python train.py --embedding_dim=128 --norm="layernorm" --moe="top_k"
Rows from block 3 of a small image embedding model, named by matrix and row number. Rows with one number within an expert belong to one neuron, the router's apart. Each number is 128 + 32 x the weight over its row's rms, rounded and kept within 0 to 255. All counts start at 0. Numbers have three digits each.
Before each expert's rows are labels from the 100 images, of 14976, where the router gives the expert most weight on average: "top examples" is what is common among them. Only what is clearly more common there than usual is listed. The data: dead-leaves pictures: piles of overlapping shapes.
# router: router (model.blocks.3.mlp.router.weight, 16x320, trained with AdamW), inputs 0-45
# gate: expert gate (model.blocks.3.mlp.gate, 16x80x320), inputs 0-45
# up: expert up (model.blocks.3.mlp.up, 16x80x320), inputs 0-45
# down: expert down (model.blocks.3.mlp.down, 16x320x80, transposed), outputs 0-45

# expert 15
top examples: vivid
router.15:128156160161144140118109162091183169111107131196060080118167099138093086051150154157153172097127087083156129151160091124144083157146118118
gate.63:128128128128128128128128128128128128128128128128128128128128128128255128128128128128128128128128128128128128128128128128128128128128128128
up.63:128128128128128128128128128128128128128128128128128128128128128128128128128128128128128128128128128128128128128128128128128128128128128128
down.63:128128128128128128128128128128128128128128128128128128128128128128128128128128128128128128128128128128128128128128128128128128128128128128
gate.67:128128128128128128128128128128128128128128155128236128087095128080128128128134128160128128128128128128128128128128128128128128128128113147
up.67:128125130128102128128128128128130128128128128128128128129118128128123126130128132128128127128127122128125128128127127128128128129128128128
down.67:219081128128128128128128129128128174128128128128120128093179156128120128128128128128128128128127103128113128119128128128128128128128026084
gate.68:145129128128114144122143049129167200127170128096082053127122128139119128130130152135175128081128053065125129128127109127135143133128118129
up.68:097126129116131118147129160117103022128128131128210199128137127119141146127124093128083128130128168165147128128129154128126119128127128128
down.68:144170128102130131129127127128213084123128097150111098126255103129145183058125173150126148111154109126089132151128097128142128127129148126
gate.71:129132118110116128128131127042227052124128130128043169127122128136053130080132127137129129128125126129029051131086159128128219142136132135
up.71:129130112127125128127128117001219126128128128129104164128129128132000129110133128140129129132124128131075112131099140127131137128133131129
down.71:131149106033134128128129133132133121135126138130123125128101128149108131162129172128124158118117000128127133161131120128162132124128118123
gate.76:092128111138121135127128117135128123117155125128117118127093135132121129153121128125128124127164128145119144140128127121132092122115127141
up.76:173129133110145128128128128125101128128096131128142136127214132126133128123139130127128128130120103118122120124130129128128136135149105128
down.76:143138185142120115120128124147130163130134123127118127130123128161185133123123000089128129096115138133008060123127128127112130186119212074
gate.77:128128129128128128128128127000128128128128128128129128128219128128128128128128122133128128128130128128128128128128128121128128129127129128
up.77:128128128119129136128128127128143127128128127128129129216187127128106127133128125131128128128130134127126128127128127128128128129127153127
down.77:129128126129128128128118128128130128128128128128128127128148128128127149127128127128128186128094126128128128139128127142128128128128127129
gate.79:128128128128128128128128128128128128128128128128128128128128128128128128128128128128128128128128128128128128128128128128128128128128128128
up.79:128128128128128128128128128128128128128128128128128128128128128128128128128128128128128128128128065128128128128128128128128128128128128128
down.79:128128128128128128128128128128128128128128128128128128128128128128128128128128128128128128128128059128128128128128128128128128128128128128

# expert 1
top examples: small pieces; vivid; warm
router.1:163150134138120088102197137108165127173103172178071077102056089110083116130136090067163141115129052125209121086135101132163143145189152114
gate.3:128128142128161128128128128001128128128128128128128128128129128051073132127128128128128128128128128128119073128128128113128128128128128128
up.3:128128113128128128128127128209114100128128128128128151128128128128219128129128127091128128128128129128096128128128128255167128128117128128
down.3:127128128128128128128128135128128128128128128128128128128087128071128128005128118128128130128128128128128128128128128128128128128128128128
gate.7:129212125090082153128237250128074097144127190138125111127050128129104148205148060128131125053130129129108117128128196088128129109138150108
up.7:128193126124071137128136128127128123241127182129124109128000100129128154151128086131129133046132151137110128128128198130131108129141159125
down.7:128128111133137126140129115088123127112121125114188185120132125135205129097086129128132136178128168138126100128128154147144137127131031126
gate.11:128139153128128128128128131121129128128128128128123128127126128115129151134137119134128128128128098128127112128115128128129128129128162128
up.11:127141158128128126128128129132129130129128127128120127128128128129129154128154135128128128128128126128128085128113128127128128130128169128
down.11:128133125124131128134130126140132027130128133129121153128122134126081133109130197128126128128069156130127141128132119125145103128128174132
gate.13:120128119100127128128124128138120126128128128128132128128126128127156128130128128048128128128129085128127128128126163128128126128128128128
up.13:137128131158154127129161129129134130127128126130125128128129129130126128127128127255128128128127229128140126128131129126072133128099128128
down.13:126128125128109128128128128128126130128128128129129127128128126128130255191128129128128126126123127130128128128126136132138086127128157129
gate.15:128128255128128128128128128128128128128128128128000128128128128128128128128128128128128128128128128128128080128128128128128128128128128128
up.15:128128255128128128128128128114128128128128128130036100128148128128128128128128128128128128128128126128128102128159128128128127128128128128
down.15:128128128204128128128128128128128128128128128128198108128128128128128128128128101128128128128128153128128128128128128128128128128128128128
gate.22:128128128128128128128128128128128128128128128128128128128128128128128128128128128128128128128128128128128128128128128128128128128128249128
up.22:128128128128128128128128128128128128128128128128128128128128128128128128128128128128128128128128128128232128128128128128128128128128128128
down.22:128128128128128128128128128128128128128128128128128128128128128128128128128128128128128128128128255128128128128128128128128128128128128128
gate.47:128128128128128128128128128128128128128128128128075128128128128128120128126128128128128128128128128128128128128128128128128128128128128128
up.47:128128128129128128128128129057129129128128128128047128128128128128000127116128128128128128128128125128128128129128128126118128127128127128
down.47:128128128255128128128128128128128128128128128128131128129120128128130128130128128128128128128128130128128128128124127128128128128128128128
gate.48:128128128128128128128128128128128128128128128088128128128128128128128128157128128128128128128128128128128128128128128128128128000067128128
up.48:128000128128128128128128128128128128128018128129128128128128128128118128128128128128128128128128128128128128128128128128128128253128128128
down.48:128128128128128128128128128128128128128128128128128128128128128128076128000128128128128128241128128128128128128128128128128128128128128128
gate.50:128128128128128128128128128128128128128128128128128128128128128128128128128128128128128128128128128128128128128128128128128128128128128128
up.50:128128128128128128128128128128000128128128128128128128128128128128128128128128128128128128128128128128128128128128128128128128128128128128
down.50:128128128128128128128128128128128128128128128128128128128128128128000128128128128128128128128128128128128128128128128128128128128128128128
gate.61:158111141135128128104138129090128131140098148123107128125084129131124121134128133115124128128181096116128096000128129128148151128087126115
up.61:122118188163127128075135129127128164134111140121127124124058129128124128148128107104122128096173093128133105022127129129148127127083126121
down.61:123143132145128107129128113091209130109134122127044133144091154130077128032131126113127121102145207120118128128129123094127127128116129103

# expert 0
top examples: mixed sizes; warm
router.0:158140134189112149110153124116068175143075145176089111130121095082106116155156091169124176074115106136156151108138065108172055095107060095
gate.23:127125128129200141143126128107128087128128128127129128126129093134131148153137127127124128129130115126139128120162135131255124128128123126
up.23:127123128128127128128125064106198104128002136128130128125123099131129130129128128128128128129150113128130129124156131128146127128128121127
down.23:123128131124133128128129126201122125129128128129137124130107056128094131133231039121128128101128174128069130131128142123128124161126122132
gate.25:128129128128128128128255128128128128128128128128128128128128128128128128171128128255128128128128128128128128128128128128128128128049128128
up.25:128128128128128128128202128128128128128128128128128128128127128128128128194128128255128128128128163128128128128128128128128128128031128128
down.25:128128128128128128128128128128034128128128128128128128128128128128223128132128128128128128128127128128128128128128128128128128128128128128
gate.32:122128044103116128157128128115185062159127128129112123180125062123045159128128138126128128131128142156134130128125130128137128129098128128
up.32:128143127128128155128028134160132125128128132128147127127255128071125104126128121202128128127126125128124129129125187088124128120129128107
down.32:000127128128128128128128132129125128128127128128124128127130129128091128129073151125092128207128131128126128150190129128045128129128215128
gate.34:128126222136128128128128125024128109128126136127128163128076128127126148068128003128127206127129123128140084128128128133125129128074129128
up.34:128128045125128128128128131229131141128168128121132031127201128129137126221128221128129026128128129128125167128127128128130127128195128128
down.34:128128129128128126128128117125255128128127128128112109184127128128129124142100141132111128178155109076128128128129122128131135128127128116
gate.59:128128128128128128128128128128128128128128128128128128128128128128128128126128128128128128128128128128128128128128128128128128128128128128
up.59:128128128128128128128128128128128128128128128128128128128111128128127128128128128128128128128128128128128128128128128128128128128128128128
down.59:128128128128128128128128128128255128128128128128128128128128128128128128128128128128128128128128128128000128128128128128128023128128128128
gate.69:128128128128128128128128128128128128128128128128128128128128128128128128128128128128128128128128128128128128128128128128128128128128128128
up.69:128128128128128128128000128128128128128128128128128128128128128128128128128128128128128128128128128128128128128128128128128128128128128128
down.69:128128128128128128128128128128128128128128128128128128128128128128128128128128128128128128128128128000128128128128128128128128128128128128

# expert 14
top examples: warm
router.14:156175106194082159122111132114058186166111094155080100145110103099128055171155119139098136096142150095137176159162080144136101091127106093
gate.38:157155128147128128132128128128128128128128128128230128128102128128128037128136101128128128128128128128097043128110128119129128128128215128
up.38:138255128128128128128128128128129128128128128128128128128128128128128026128129086128128128128116128129108105128097128128128128128121191128
down.38:112128128128116128128128128107128214128125128128107128079140093128094128129128129183181128128128251128137128127130065128128129128128128128
gate.44:128128152124146128144131128060167051079127128076136181125100136115127177135128119127128142134154146154127168097128126128127129134134166128
up.44:196083128126126130129154123131158159133141128121147116153166127140128133132132126128132129128127179101134075130128141157164222116112146120
down.44:055131149128044128128102127131136120127185104097111170128083119129128129206128126127128128125179045117128128128128125128106119128128064129
gate.55:128128128128128128128128128128128128128128128128128128128128128128128128128128128128128128128128128128128128128128128128128128128128128128
up.55:128128128128128128128128128128128128128128128128128128128128128128128128128128128128128128128128128128128128128128128128128128128128128128
down.55:128128128128128128128128128128128128128128128128128128128128128128128128128128128128128128128128128128128128128128128128128128128128128128
gate.62:005094128128142129128128128255062128128140128128021165128163112127129128134132123129044137128071127127128128128149111128134128128120067128
up.62:128126229128128144128128146191128123207128128127127162127132128116040255128128086128127128128129156180128143090129061074116123128128005136
down.62:128128128122128140128128123128081128128128128103154129149128119128128128186128127119128178121033128128115128128128128128128129128128124128

# expert 6
top examples: pastel
router.6:143125096185132156167140151106036192156107096115099086120103120046115046147152110129152140099162149082182218095151069157122060113137068081
gate.33:128128128128128128128128128128128128128128128128128128128128128128128128128128128128128128128128128128128128128128128128128128128128128128
up.33:128128023128128128128128128128128128128128128128128128128128128128128128128128128128128128128128128128128128128128128128128128128128128128
down.33:128128128128128128128128128128128128128128128128128128128128128128128128128128128128128128128128128128128128128128128128128128128128128128
gate.36:128128128128128128128128183128128128128128128128128128128128128128000128128128128128128128128128128128128128128128128128128128128128128128
up.36:128128128128128128128128000128128128128128128128128128128128128128128128128128128128128128128128128128128128128128128128128128128128128128
down.36:128128128128128128128128128128128128128128128128128128128128128128128128128128128128128128128128128128128128128128128128128128255128128128
gate.40:128128128128128128128128128128128128128128128128128128128128128128128128128128128128128128128128128128128128128128128128128128128128128128
up.40:128128128128128128128128128128128128128128128128128128128128128128128128128128128128128128128128128128128128128128128128128000128128128128
down.40:128128128128128128128128128128128128128128128128128128128128128128128128128128128128128128128128128128128128128128128128128128128128128128
gate.41:128128128128128128128128128128128128128128128128255128128128128128128128128128128128128128128128128128128128128128128128000128128128128128
up.41:128128128128128128128128128128128128128128128128128128128128128128128128128128128128128128128128128128128128128128128128128128128128128128
down.41:128128128128128255128128128255128128128128128128128128128171128128128128128128128128128128128128128128128128128128128128128128128128128128
gate.42:128128128128128128128128128128128128128128128128128128128128128128128128128128128128128128128128128000128128128128128128128128128128128128
up.42:128128128128128128128128128128128128128128128128128128128128128128128128128128128128128128128128128128128128128128128128128128128128128128
down.42:128128128128128128128128128128128128128128128128128128128128128128128128128128128128128128128128128128128128128128128128128128128128128128
gate.54:128128128128128128128128128128128128128128128128128128128128128128128128128128128128128128128128128128128128128128128128128128128128128128
up.54:128128128128128128128128128128128128128128128128128128128128128128128128128255128128128128128128128128128128128128128128128128128128128128
down.54:128128128128128128128128128128128128128128128128128128128128128128128128128128128128128128128128128128128128128128128128128128128128128128
gate.59:128128128128128128128128128128128128128128128128128128128128128128128128128128128128128128128128128128128128128128128128128128128128128128
up.59:128128128128128128128128128128128128128128128128128128128128128128128128128128128128128128128128128128128128128128128128128128128128128128
down.59:128128128128128128128128128128128128128128056128128128128128128128128128128128128128128128128128128128128128128128128128128128128128128128
gate.75:128128128128128128128128128128128128128000128128128128128128128128128128128128128000128128128128128128128128128128128128128128128128128128
up.75:128128128128128128128128128128000128128128128128130128128128128128128128128128128128128128128128128128128128128128128128128128128128128128
down.75:128128128128128128128128128128128128128128128128128128128128075128128128128128128128128128128128128128128128128128128128128128128128128128